A small image captioner, trained from scratch: encoder patch size [2, 2], trained on dead-leaves pictures: piles of overlapping shapes.
Rows from block 5 of the text decoder of a small image captioner, named by matrix and row number. Rows with one number belong to one neuron. Each number is 128 + 32 x the weight over its row's rms, rounded and kept within 0 to 255. All counts start at 0.
Before each neuron's rows are labels from the 100 texts, of 14976, where the neuron reaches its highest value: "tokens" is the input token at the peak. Only what is clearly more common there than usual is listed. The data: dead-leaves pictures: piles of overlapping shapes. In brackets: how many of the 100.
# fc1: MLP up (decoder.blocks.5.mlp.fc1.weight, 1152x384), inputs 0-191
# fc2: MLP down (decoder.blocks.5.mlp.fc2.weight, 384x1152, transposed), outputs 0-191

tokens: "in" (100)
fc1.627 [139 195 175  77 129  95  70 135 113 128  99 110 179 150 134 106  93 136 163  94 149 111 106  84 156 116 186 132 126  96 102 125 102  94  99 163  91 105 118 124 131 115  56  93 197 125 101 115 113 139 181 156 133 122  78 118 135 109 143  94 147 155 143 105 112 154 129 103  99 117 173 179 134  79 114 158 138 100 103 124 161 126 138 123 142 108  62 171  90  65 140 106 124  80 107 164 255 110 100 174  87 164 133 145  91 171  82 116 187 121 166 132 126 156 157  76 153 165 152 131  94 104 161 138 185 177 155 133 124 104 143 124 172 138 134 144  99 151  98 155 141 113 124 130 114 137 155 100 166 139 150  77 147 120 181  94 154 182 110 132 164 120 147 112 104 104 122 107 101  98 134 114 115 165 149 124 112 134 124  99 168 159  86 127  64 150  91 127  99 137 171 121]
fc2.627 [129  63 146  95 108 115 144 141  56 121 132  60 102 148 117 177  89 157 128 114  92 181 180 117 139 131 165 115 172 103 107 168 165 141 120 136 137 106  48 111 140 111 118 114  74 156 114 131  67 153 130 115 171 123  76 127 140 130 144 115 122 119  84 131 129 159 167  90 159  88 184  84 181 135  94  97 139 130 137 131 111 189 116 137 145 164 137 137 155 133 117 115 128 145 159  92 238  97 134 112  95 121 123  92 164  97  77 139 109 136 106 174  40 125 130 120 130 136 171 194 121 132 183  48 172 122  53 185 118 113 111 119 132  96 117 100  73 157 135 166 128 116 153 144 117 152 168  97 116 123 122 122 167 142 147  80 149  51 157 152 107 131 141  63 162 126 188 115  93 128 163 137 125 116 107 124 109 113 102 122  84 173 172  85 100 200 154 140 158 147  93  80]

tokens: "in" (100)
fc1.594 [180 148  95  97 144  88  24 123 112 105  94 170 159 169  94 150  60 148  96 108 121 106 123  93 149 162 150 109 129 100  76 150 129  77  82 172  96 143 132 105 181  96 125 179  92 116 121  96 103 123 115 159 197 164  56 111  83 129 118 137  97 149  65  93 132 162 102 190  95 165 123 145 107 123 136  94 141 140 131 115 169 169 115 117 112 131 107 165 160 125 106  96 128  74 134 127 229 107 149 126 129 121 137 142 131 104 139  79 101 110 145 183  75  71 133  87 129 114 206 147 180 150 176  97 193  89 155 172  99 135 158 110 113 154 127 126  86 158 159 125 179 136  97 148 111 132  94 131 164 177 119  84 125 139 132 164 140  80 164 110  83 139 154 106 132 113 171 118 181 124 191 137 191 163  98 152 117 131 102 101 122  75  69 100  83 102 158 101 124 137  86 161]
fc2.594 [161 158 100 113 148 136 119 133 124 121 138 112 159 136 134 156 132 123 112 120  91 169 128 132 114 132 158 124 147 121 145 101 129  95 160  79 105 124 120 125 170 119 138 149 129 122 124 110 140 166 125  91 144 151 136 126 137 122 104 115 110  83 151 117 127 125 132 149 136 179 133 100 128 109 128 115 119 142 157 137 172 105  88 113 130 125 167 124 139 112  90 146 100  85 121 137 255 155 116 136 144 114 155 133 123 109 148 140  69 130 152 102 103 106 134  84 126 128 175 114 145 119 138 105 155 155 117 159 142  65 167 134 120 170 117 135 122 141 115 117 122 119 161 132 134 144 117 158 100 125 116 135 131 133 116 146 126 140 169 131  88 102 131 116 130  87 137 109 146 132 160 102 134 149 131 138 135 110 140 108 130 126 121 126 137 124 149 101 157 148  84 119]

tokens: "pile" (99)
fc1.82 [114 130 121 104  86 137 170 146 118 129  62 125 152 132 137 123  61 157  58 140 103 155 109 142 130 113 169 138 125  81 137 131 133  79  51  92 101 104 107 153 134 165  91 172 145 100 140 128 169 137 172 148 103 113 167  97 162  91 113 123  22  84 126 135 153  36  87 136  97  86 130 170 115  78 156 169 154  88  98 130 127  97 150 118 121  81 149 149  74 147 128 155 115 191 152 123 173  68 133 129 142 170 126 108 138 123 163 103 196 164 109 131  74  88 207 109 111 106 144 149 151 113  92 161 167 149 139 121 121 111 134 139  83 165 136  59 134 118 105 149 186 220  97 128 140 159 152 103 122  97 150 151 159 170  91 101 107 143 193 100  80 167 181 149 128 152  90 114 135 101 160 121 138 114 110 139 130 120 179 104 130 149 111 128 140 126 101  98 146 179 159 122]
fc2.82 [137 112  62 154 100 112  90 114 108 122 156 123 105 140 139 163 138 173 114 117 141  79 126  98 179 114 206 139 175 112  67 107  94 116 176  85 120 125 102 119 136 139 149 132 110 132 124 124 123 190 111  82 117 137 107 121 165 110 100 174 102 153 131  95 130 123 132 167 180 155 111 168 105 143 151 141  91 167 159 171 120 119  91 119  78 139 164 144 142 122 121 145 103  90  65 139 255 169 128 105 155 129 153 139 115 125 171 103 106  99 139 122  98 152 130 137 131 119 160 122 138  96 160  76 115 127  88 123 142 116 126 106 125 135 118 143 146 122 101 138 100  72 159 161 150 121 109 145 152 140 116 127 142 134 118 130  81  77 140 106 116 120 116 106 128  85 135  99 132 148 141 110 148 113 106 150 176 141 110 164 138 122 140 126 134 139 124 150 190 138 120 130]

tokens: "dark" (100)
fc1.166 [114 133 153 116 120 141 152  82 141  65 142  82  75  61 132 127 147  98 171 119 104 127 167 184 119 100 145 133 148 131 140 162 130 146 101  77 137 147 116 130 129 123  76  73  90 162 117  97 120 175 146 159 128 153 117 159 107 182 137 159 154 113 110 176 121 140  72 115 112 176 106 114 127 125 114  92 129 108 137 128  88 115 101  82 169 109  96 109 170 142  63 133 120 176 100 128 197 146 111 134 111 116 119 114 107 157 153 131 219  90 152 109 105  97 146 143 113 119 123 116 116 124 158 117  74  72 102 137 140 113 130  93 127 196 119 100 133 152 197  98 121 136 132 114 128 104 135  94 116  93  86  65  91 106 162 193 168 142 102  87 142 104 172 154 113 172  52 155 131 146 110  91 132 115 108 174 137 125 114 133 164 233 138  88 116 105  68 167  38 120 115 104]
fc2.166 [170 143  78 112 152 110 175 159 155 156 159 100 127  94  93 165 135 137 144 145 107  60 115 135 129 182 159  90 136 110 163  91 141  66 152  91 122 143 105 153 173  86 128 171  95 139 138 123 137 150 175  77 119  86 146 109 136  95 133 131 195 143 102 126 116 130  95 118 120 136 171 171 153  91 138 123 108 107 181 136 148 144 124 149  87 209 116 121 121 145 135  95 126 135 121 138 255 162 118 141 147 119 112  90 167 136 133 109 113 117 167 103 170 142 133  85 127 111 179 152 151 139 153 144 178  73  68  89 143  95  92 153 153 141 151 152 134 149 169 170 129 104 135 149 171 173 119 115 114 162 103 114 129 135 136 147  82 139 121  86 121 109 170 132 127 137 131 177  99 108 139 153 137 132 100 113 152  67 123 185 101  94 139 152 100  96 119 159 152  93  73 134]

tokens: "<end>" (72); "vivid" (28)
fc1.264 [ 95 178 154  81 147 155 101 149  83 114 100  87 167 141 142  81 100 123 149 117  73 101 115  98 109 132  76 189  90 122 154 120  62 137 107 121  94 172 150  50 109  86 161 130 149 117 123  68 175 114 122 145 174 144 171 140 124  99  95 141  63 104  94 164 109 156  98 110 118  69 129 148  83 151 135 122 143 127  78 170 164 149 125 145  90  79  33 107 102 102 120 109 176 220 139 123 163 142 166 119 124 161 132 125 127 135 106 119 202 162 123 134  65  44 164 121 149 143 169 133 138 162 138 216 158 183  72 186 163 137 181 114 160 132 149 126 133 119 204 143 185 150  67 122 130 131  79  72  90 154 151 131  99 126 116 109 178 155 176 110 120 130 128 139 100 115  99 135 148 134 146 107 151 137 124 144 163 110 115  94  91 161 186 119 152  97 153 106 188 118 128 108]
fc2.264 [159 133 110 107 122 114 122 111 154 113 121 112 139 126 140 112 160 124 123 137 152 123  91 127 120 132 134 123 117  74 108  99 100 122 154  84  69 133  82 121 150 179 136 110  92 143 129 137 120 165 151  94 150 181 171 131 131 106 133 150 130  88 114  91 151 133 141 137 129 167 147 129 130 112 149 133 126 129 174 126 131 114  79 110 134 110 142 120 138  86  99 153 144 120 110 153 255 184 121 140 113 117 116 125 162 129 184 114 107 152 128 144 120 112 174  34 137 147 138 128 151 108 132 132 124 133  89 104 122 110 142 151 128 148 157 113 100 120 121 106 119 107 162 134 112 124 111 108  85 153 100 140 114 151 140 175 145 142 134 146 118  89 139 100 135 122 123 118 140 133 165 115 132 139 120 120 147 129 129 143 142  98 127 145 141 107 128 137 175 143  92 123]

tokens: "in" (100)
fc1.513 [177 156 171 162 119 118 157 135 102  92 150  85 111 140 135 131 142 185 104 118 142  75 143 143 142 159 110 135 155 139  67 147 142  82 115 120 148 144  91 102  79  55 123 159  70  90 110 136 166  81 132  69 112 160 100 137  81 147 156 134 157 170  76 189 139 156 141 110 120 133 128 156 121 135 161 122 126  83 107 118 125 104  88 103 136 170 142 164 128 158  63 131 131 144 166 113 255 177 121  99 109 101 106  89 125 182  87 138 136 178 150 116 119 119 165 135 141 138 111 127 112 137 144 133 179  78 157 131  76  98 125 122 117 184 103  97 137 158 104 119 128 114 185 153 109  98 125 152  95  68 102 100 177 166 181 181 166 127 140 149 158 143 204 106 153 145 172 153  60 124 157 150 157  99 119 118 154 101  95 106 106 122 158  95 128  55 169 111 152 108  99 119]
fc2.513 [164 135  99  94 130  92 146 136 168  98 134 130 149 168 104 129 111 118 154  95 142 154 151 118 122 104 124 107  78 121 113 163 152 124 181 110 157 132 108 138 197 111 114 134  65 154 151  88  96 145 166 148 138  80 133 102  98 111 159  63 126 127 172 149 149 164 170  96 118 160 117  82 109 162 131 144 155 126 115 183 164 129 106 112 111 142  76  94 111 166  98 149 112 200 131 158 255 116 133 105 160 113  90  80 182 140 184 147 117 153 142 182 118 132 153  93 108 122 166 159  81 112 125 147 118 110 129 162 106 107 102  88 105 131 134 114 172 176 123 136 119  92 155 123 127  95 129 123  74 162 154 120 112 104 114 153 169 109  98 122  67  99 112 111 184 151 114 159 147 160 160 133  65  93 156 182 101 113 129 118 118  86 177  98 154 173 139 105 182 121 131 137]

tokens: "<end>" (100)
fc1.388 [139 145 116 103  93 132  88 194 155  77 116 171 120 162 119 164  77  99 118 165  97 130 137 112 121  95  76 150 123 194 140 143 157  99 138 166  84 169 160 156 110  60  67 148 140 106 153  60 136  74 172 134 151 125 127 132 132 164 128 138 114 100  96 172 125 154 148 150 143  98 144  66 117 121 120 121 156  42 105 164  99  85  46 106 120 101 107 100 116 135 158 130 120 114 149 154 255  80 134 114  98 135 101 122 127 144 113  99 181  88 146 131 119 101 100 109 114 132 154 139 117 159 116 159 158 188 118 135 142  90 133 127 140 118 137 155 123 183 192 123 104 150 109 128 104 130 135 113 102 127 125 103  98 134 121 107 129 124 123 120 130 134 203 129  75 145 155 104 117 139 123  98 111 163 154 101 100 116 106  99 185 127 105 120 104  89 125 162  82 139 144  97]
fc2.388 [131 130 198  79 194 104 137 124 127  90  97 103 155 124 153 168 159 143 131 125 137 129 115 148 138 136 149 148  95  84  36 183 146 175 138 104 169  94 117  91  96 195 113 107  95 142 141 155 104 165 161 113 135 152 152 129 141 133 113 174 116  91 160 135  94 150 142 120 105 103 143  77 104 127 136 121 135 116 127 108  60 138  68 140 124 123  55 146  88 174 152 135 134 108 155 219  30  74 157 117 145 124 128  39  82 110 145 141 196 137 121 179 151  94 138  94  46 139 180 160  96 142 134 113 123 139 141 155  87 163 168 119 170 158 154 111  89 135 120 120 168 196 114 139 132 119 148  92 141 127 127 108 136 156 132 168 170 105 163 156  83 212 168  99 163 131  73  61 185 187 104 169 122 132 101 116 162  91 103 157 116 155 132 111 118 148 183 112 128 140 123 186]

tokens: "dark" (100)
fc1.75 [136 107 114 136 111 118 108 148 139 111  97 107 123  86 145 132 135 119  79 143  98 203 116 104 130 151 134 158 125 114  91  88 182  99  58 155  81 171 132 101 150 108 137 208 161  97  94  88 120 139 105 168 137 197  71  88  90 156 160 167 164 182  88 139 133 146 130 130 139 161 181 175 130 136  78  67 141 103  94 175 155  63 122 109 109  68 190  90 104 102  63 163 144 107 140 116 228 120 191  84 112 133 123 105 122 135 119  74 127 143 164 122 127  77 133 106 154 163 104 135  92 140 138 120 167  90 148 122  78 124 137 115 141 205 152 139  85 176 153 132 151 134 117 100  66 147 143 132 125 100 118 107 144 140 104 175 122 131 176 158  89 134 165  79 142  92 152 107  91 160 131 136 106 161 109 137 141 147 133 133 130 142 133  93 111  99 127 107 115 151 170 147]
fc2.75 [133  98 116 114 163 120 145 110 141 128 112 114 176  88 149 156 101 132  86 121 100 156 124 144 121 114 133  80 108  82 131 132 132 122 139 108 141  80 147 138 126 131 152 118  96 118  81 137 144 127 108  84  94 109 175 144 137 129 121 141 154  89 131 140  91 124 168 107 134 151 147 105 162 139  75 130  98 174  99 160 121 100  46 100 119 148 131 127 117 105 118 168  87  92 125 161 255  97 109 136 160 127  75 102  98 135 142 134 132 144 100 128 145 117 157  73 123 123 143 103 165 121 109 120 160 157 131 104 145 105 130 139 157 115 134 138 116 125 104 144 130 127 126 115 120 144 128 114 132 121 120 122 132 153 115 151 111 114 148 109  73  94 142 110 116 148 139 137 124 159 128 105 180 160 138 143 141 154 130 140  96 112 140 113 122 127 161 161 197 138 117 107]

tokens: "<end>" (89)
fc1.637 [138 111 144 136 144 127 158 113 171 145  95 101 141  90 111 151  94 141 175 175  80 155 143 118 139 133 120 156  88 125 126  98 156 141 146 209 104 161 124 132 115 105 141 204  96 139  94 121 135 133 103 162 165 181  66  49 111 125 156 119  93 177 111 117 122 122 150 144 109 140  96 154 125 100  70 127  85 114  51 161 124 116  69 113  73 110  70 135  95 129 119 120 140 116 157 127 255  93 106 117 136 111 161 119 154 135 142 158 118  92 182 101 110 170 158 102 101 130 126 169 155 127 187 101 149  95 100 126 131  96 118 129 167  83 151 129  84 185 108 128 151 137  96 143 137  73 155 102 140 147 117  88 101 109 135 168 140 107 186 120  97 105 160 151 146  69 184 112 101 161 109 129 148 168 110 154 105 132 127 129 126 153  75  60 134 117 160 131 119  96 152 135]
fc2.637 [142  98  80  94 176 117 179  59 129 130  83 145 122 114 131 142  94 127 104  87 113 128 134 185 123 122 113 113  90 133  89 139 140 142 113 156 111  81 141 137 148 117 161 160 105 135 104 101  98 185  88 103  87 122 118 133 102 101 112 102 121 115 131 158  96 108 165 154  99 146 148 135 147 138  79 117  86 145  85 146 123  99  86 125 148 129 135  77 116 122 116 157 121 143 145 140 255 145  94  94 167  94 107 131 138 131 121 184 141 127 117 104 135 121 141  83  81 148 147 104 135  78 128 115 123 143 137 137 133  96 131  99 152 109 138 164 108 131 169 165 120 168 112 124 120 151 145 133 129 132 138  96 119 165  89 181 122  97 172 128  67  94 171 116 171 120 145 101 164 180 106 126 147 160 114 126 119 167 147 106  95 129 165 111 114 129 157  99 121 119 109  90]

tokens: "pile" (100)
fc1.291 [ 89 101 167 168  82 153 140 203  82 130 120  94 108 102 115 141 141 116 115 117 151 178 100  95 178 166 141  73 128 127  99 141 179 156 121 128 130  57 125  86 178 170 101  91 108  46  77 113 121 111 163 134 136 163 139  90  97 108 143 182 140  71 103 160 187 118 100  99 118 135 150 103  96 150 109 152 141 141 118 136  98 125 101  87 129 159  94 120  63 102 157 169 154 157 111  87 215 106 195 160 135 150 123 104 167  88 137 104 102  83 139 135 113  83  81  84  94  92 114 153  89 118 146 123 110 116 105  78 122 182 151  79  85 148 133 105 124 136 163 125 134 165  96  92 104 169 180 100 182 113 110  97 136 159 165 138 140 113 121  76 104 120 132 191 125 150 138 126 141  91 164 189 201 105 119 134 119 116 119 170 112  99 116 127 135 175  84  89 105 136 126 176]
fc2.291 [ 78 147 133 115  35 160  82 191  48 137 150  47  90  98 121  82 121 102 112 168  94 136 117 107 155 169 122  83 165  93  82  80 210 104 119 129 133 152 119 106 141 116 127  90 124  98 145 143 159 113 149 144 133 111 128 104 131  63 112 144 146  93 108 162 161  90 112  96 121 119 149 123  66 138 118 130 162 124 149 101 100 169 107 102 119 135 121 119  96 116 134 143 107 150  83  41 233  81 203 146 124 141 112 118 142 114 115 101  86  80 150 122 105 127 119  90  95  84 173 134 121 140 128  92 112 143 112 102 144 164 128  97  92 101 105 109 121 137 151 174 123 153  80 103 120 176 134 164 156  72 151 162 155 174 154 187 130 101 109  85 114 129 140 143 103 145 100 146 160 136 149 128 213 108 135 126 125 110 101 134 164 103 136 152 107 135 109 130 102 157 129 162]

tokens: "warm" (93)
fc1.238 [135 138 192 103 137 160 122 180 133 122 111 104 106 145  77 115 146 116 157 128 183 131 135 114 100 142 114  92 143 152  96 140 174  68 139 118 131  79 122 130 116 117 173 130  93  88 146 154  92  85 122 149 126  96  92 138 150 147 129 114 169 168 103 139  71  95 136  79 167 179 137 106 190 185  87 164 165 106 145 138 134 110  99 111 166 167 108 100 216 173 113 108 156 114 130  90  99 116 111  68 154 131 116 173 127 146 101 109 135 161 149 183 126 129  77 135 104  69 123 155 113 138  97 134 168 120 186 180 126 174 120 159 123 112 209 109 124 137 151 156  85 101 118 128 125 122 147 154 121  94 137 158 101 154 144 102  94  49  86 106 113  67 145 123 177 155  84 217  96 156 114 167 165 114 121  93 143  84  76 105 145 117 132 154  91 164 138 179  96 169 128 146]
fc2.238 [150  78  68 131 123 170 184 157 151 113 193 126 113  86 195 115  92 131 116 116 149  96 115 143 125 133 137 117  86 114 113 157 112 150 146  94  74 136  78 143 152 123 204 154 122 124 126 133 113 180 150  87  93 163 162 130 119  83 130  86 121 126 151  68 157 170 112 148  90 137  86 147  85 116 116 176 106 180 148 143 140 117  96 155 137 142 160 115  78  92  95 151  65 132 115 167 255 123 121 123 149 121 139 117 145 102 182 129  61 118 136 115 108  96 122 103 140 166 142 143 131 127 151 119 114 122 112 127 191 142 113 138 119 139 101 173 110 114  94 138 101  69 113 133 143 138 171 154 163 141 135 135 153 124 152 158 105 128 133 101  69 109 114  85 131 130  90  86 133 132 133 105 142 124  99 124 146 146 125 127  99 113 174 153 149 145 150  97 163 161 130 119]

tokens: "pile" (100)
fc1.128 [ 90  72 218 170  92 188  64 182  79  78 127  60  98 130 107 153 119  88 125 150 102 166 123  94 162 188 104 116 151  74  89  96 136 108  97  99  71 114 113  93 171 117 110 143  77  94 126 151 108 159 144 115 151 170  90  98  91 147 161 140 163 111 119 135 183 162 115  90 116  95 185 156  72 124 102 113 130 154  82 127 163 106 108 106 128 158 109 131  89 112 154 101 144 182 136 106 231 141 178 117 141 157 135  92 162 130 164  93 109 111 162 112 145  90  91  89 117 141 181 156 123 139 148  86 151  84 152 132  95 189 158  73 106 114 125  55 112 168 136 135 144 161  82  98 133 157 182 149 188 173 145 125 160 147 111 163 119 117 139  78 156 128 174 169 132 133 138 130 135 121 131 170 183 132 118 127  86 171 121 184 101 120 102 125 149  88 134  84 119 138 120 161]
fc2.128 [ 89 142  89  81  50 157  68 175  66  95 151  45  70 110 113  79 114 110  88 146 117 141 128 116 136 145 129 109 120  85  78 121 175  99 100  92  88 156 129 107 131 140 140 108 129  95 188 129 142 120 101 106 161 143 127 103 131 111 170 121 125  89 135 150 163 114 124  84 133 174 127 139  99 123 149 153 107 141 163 116 136 111 110 141 125 128 127 141  73 114 104 157  95 158 100  89 255 130 191 141 118 124 106 120 125 122 146 116 109 136 132  96 109  94 142  47  83 126 140 170  94 107 131  94 135 122 100 144 128 142 118  87  78 121 133 105 113 127 110 155 109 133 140  78 162 153 140 125 135 153 133 134 161 143 123 171 104 103 110  78 103 120 141 124 103 133 100 124 130  77 147 160 161 142 113 113 136 127 120 116 128 125 145 120 132 135 129 137 131 166  89 139]

tokens: "warm" (100)
fc1.536 [162  71 111  76 131 108 122 163 128  86 149 161 125 186 122 142  96 117 133 118  88 131 128 120  81 106 103 137  76 207 140 105 154 117 180 181  99 119 104  93 141 158 176 127 147 110 172 110 131 103 158 147 148  85 140  93 134 125 163  96 141 180  75 103 112 107 105 116 171 182 138 164 119 163 105 115 109 122 165 106 128  89 108  86 154 193  79 103 143 128 164 117 151  95 163 130  65 152  98 162  72 145 168 191 117 155 125 108 149  99 144 149 100 142  64 133  62 168 129 126  95 144 107  95 137  86 106 173 159 130 161 152 115 131 177 149  70 127 167 133  92 111  78 198  96 161 134 179 119 130 151 152 113 127 146 162 137 138 100 146 101 203 140 115 158 155 102 115 105 131 135 152 103 142 124 135  87  89 112 158 110 145 152 188 153 122 101  96  63 109  78  89]
fc2.536 [135 170  94 130  99  57 136 127  96  92 105 108 100 120 147 124  94 135 165 145 182  87 142 134 150 170 154 122 136 119 135 120 124 138 129  98 121 136 120 167 148 128 173 145 133  76 162 121 116 177  47  87 158 136 110 147 113 136 118 134 156 126 147 125 145 146 103 114 141 100 124 139 110 102 142 187 139 138 158 149 160 109  73 112 136 152 149 155 155 127 160  95  88 130  82 112 255 119 134 122 176  80  59 151 167 121 144 108 151 121 128  80 154 111 173 173 146  95 187 111 156  98  73 153 104 110 119 153 110 119 125 166 105 168  91 180 189 119 142 142 135 104 191 119 109 110 122 156 100 112  79 131 139 123 113  68 118 178  90 134 133 136 155  95  89 123 189 132 142 140 117  79 133 114 143 129 178 149 140 119 130 127 137 120 123 155 160 132 185 156 172 114]

tokens: "warm" (100)
fc1.150 [103 125 146 102 134 110  93  87 105 108 132 160  62 128  87 144 171 130 159  99 135 155 126 139 123 141 160  73 147 136  85 200 161 190 108 177 138 137 130  99 132 142 108 144 140  83 171 120 142 186 125 131 118 151 134  99 126 101 179 159  94 190 143 184 118 138 150 170 123 118  82  80 159 125 119  87 165  90 144 139 158  53 149 116 101 152 131 112 133 177  87 172 141 146 140 103 255 120 140 142 152 153 124 106 153 126 140 109 112 166 105 160 123  64  87  69 182 123 122 141 135 170 125 100  57 130 124  91 184 158 115 167 109 162 110 159  84 130 114 131 140 122 157 105  79 117 113  92 113 116  96 202  87 146  76 121  99 152 166  99  23 152 107 132 135 116 107  81 174 114  77 128 104 103 116 113 131 151 153  83  98 153 143 163 119 155 122 153 109 139 142  92]
fc2.150 [ 69 122 103  98 116  94 105 151  82 102 104 140 106 166  90 173 144  89 130 100 127 103 109 123  98 117 117  74  80 139 121 171 181 201 102 176 201 147 145  84 139  99 167 171 154  80 176 122 143 185 175 119 104 123 139  97 111 109 157 158 192 163 148 186  97  91  88 159  65 144 181 101 171 160 108 110 146 120 146  98 136  83  21 170  90 138 155 119 129 160 103 156 123 131 131 152  60  74  88 110 126 125 143 152 115 117 156 112 128 138 118  89 142  69  97  96 164 143 129  85 134 171 132 104 102  67  88 110 152 143 114 126 138 147 111 129 120 112 144 168 133 138 132 160  71 176 119  69  98 102  88 130 115  99 100 135 115 134 165  79 101 141 163  99 167 106 108 124 211 130 118  93 103 155 126  92 107 179 152 112 112 135 135 160 178 175  71 140 119  83 158 185]

tokens: "warm" (100)
fc1.135 [111 127 154  87 144 112  77  84  85  83 142 166  97 133  94 124 145 135 167 130 112 135 113 157 111 140 177  66 113 150  75 184 153 147  89 171 110 170 152  83 135 122  99 141 128  62 158 119 135 174 117 141 132 137 125  86 100 106 204 168 114 195 154 145  99 127 135 142 114 126 125  93 141 130  95 113 149 118 133 153 125  73 170  97 101 141  91 106 123 141 104 173 112 134 186 145 255 156 155 140 159 150 125 120 160 174 148  92 102 153 137 140 106  74 102  59 166 122 137 139 119 158 147 117  55 141 105 104 151 166 113 126 130 174 103 142  80 147 116 149 112  92 119 127  62 142 100  85  90 120 110 187 115 151  92 115 100 162 177 101   4 156 134 139 106 120 119  93 186 126 113 123 124 135 124 109 116 175 155  80  97 179 157 149 125 150 130 175  82 141 150  69]
fc2.135 [ 80  93 105 118 103  75 144 144  80 119 134 172 121 162  97 166 158 100 128 113 152 101 101 140  87 126 143  62  72 132 102 164 174 148 113 198 153 131 155  74 133  98 151 158 162  76 193 149 130 175 156 123 132 144  93 101 111 121 160 156 182 144 149 151  83 113 111 148  85  92 175 107 149 155 107 116 123 101 141 108 106 102   0 160 121 154 128 150 136 170  69 140 142 107 159 180 129  87 112 127 125 132 128 164 156 110 174  93 134 151 135  86 153  73  94  70 140 140 117  93  95 179 145 143  77  52  56  97 162 133 118 110 114 140 117 131 104 119 121 134 136 143 120 138  85 188 123  55 100 135 126 127 135  77  55 117 119 138 125  77 128 139 174 119 148 126 130 118 222 145 113 123 133 129 118 115 106 147 116 115  94 148 133 124 172 157  93 164 141 106 191 159]

tokens: "warm" (52); "pastel" (19); "earthy" (19); "cool" (7)
fc1.78 [114 164 140 121 123 106  86 110 153 135 149 142 116 131 144 140  89 120 110 122 114 159 154  99 102  94 103 123 117 144 107 168 133  97  62 115 115 154 141  76 106  70 101 202 116 127  88  87 170 113 139 140 130 178 103 130 132 106 169 141 132 130 167 129 142 133 152 135 114 137 176 150 124 103  80 110 143  90  87 134 158 136  61  89 100 110 104 127 145  81  69 127  89 123 157 123 255 141 136 158 178 118 134 140 164 122 106 126 211 117 166 102  97 104 168  98 124 126 116 159 148 143  96 124 121 112 161 155 103 155 156  94 134 109  92 113 132 144 118 123 171 146  78 145 111 146 154 118 135  33  91  94 116 182 125 176 145 135 135 126  82 133 155 118 127 152 153 105 143 166 123 118 153 158 155 137  65 136 128  87  75 151  92 122  76 119 157  82 146 169 140 146]
fc2.78 [156 148  82 109 128 139 149 123 144 168 123 147 154 140 123 157 116 139  92 148 140 166 117 119 133  85 152 135 127  95 158 131 125 124 127 137  96 141  75 146  85 130 125 188 101 140 113 113  95 170 156 107 138 122  95 152 103 137 146 109  99 121 126 143 121 141 150 178 163 158 157 145 155 115 124 127  53  57 101 109 138 146   0 122 113 116 119 148  88 105 144 134 162  67 112 176 255 168 134 153 134 110  76 103 151 128  82 146 144  77  73 106 106 177 152  52 118 167 152 126 121 156  96 104 152 178 158 105 142  97 134 164 119 137 159 127 151 148 114 106 140 187 147 152 128 106  73 132 158 112 139 138 115 157 104 149 147 136 141 144  65 116 130 121 204 130 125 103 134 159 112  77  97 126  90 107 146  71  97 124  88 175  58  76 131 112 129  98 182 128 145 110]

tokens: "in" (100)
fc1.10 [146 181 169 111 131  79 107 117  94 114 136 119 197 143 103 165 145 125 171 102  94 133 167 150 114 129 124 165 104 129 127 133 157 126 128 162 137 116 133 125 101 129  99 102 120 185 161 124 146 156 168 137 132 136  71 146 107 125 155 129 143 152 177 134 150 122 129 148  82  73 118 137 127 136 119 152 124 130 114 105 137 126 132 165 120 147 142 183 107 114 147 138 138  98 165 126 255 118  85 196  78 151 156  66 146  90 101 184 171 146 147  85 109 139 150 113 147 132 194 130 128 117 196 123 139 126 149 145 142  52 151 148 159 129 159 133 146 178  79 139 133  71 129 140 146 129 144 101 140 118  76  54 170 137 166 144 164 119 106 116 124 122 143  64 139  67 163 127  89 144 161 101  84 120 128 142 167  99 133  99 105 149 109  90 118 146 153 131 113 131 167  87]
fc2.10 [153 148 154 106 102  84  99 127  54 155 114  90 139 149 129 113  59 127 171 140 105 154 162 157 157 127 140 159 183  88 157 139 118  94 130 114 150 131  83 113  97 159 111 100 102 136  93 167 125  85  99 111 149 185  57 123 143 120 194  87 142 197 124  58 151 168 156  71 161  62 105 102 103 143  74 113 118 124 105  67 170 154 154 153 166 140 103 130 166 151 137 108 114 122 128  93 155 136 142 133 116 131  97  71 150 100 106 140  72 140 117 150  80 167 131 104 134 127 121 176 104 110 166  80 123 125  82 150  92 114  93 112 142  76 126  98 132 162 151 192 200  99 166 175 139 139 140  97 169 109 135 123 164 205 188 119 135  64 159 110 143 101 118 128 116 140 187 117  52 106 199 177 154 125 132 148 154 119 112 168 109 187 129 128 104 111 174  92 164 115 116  77]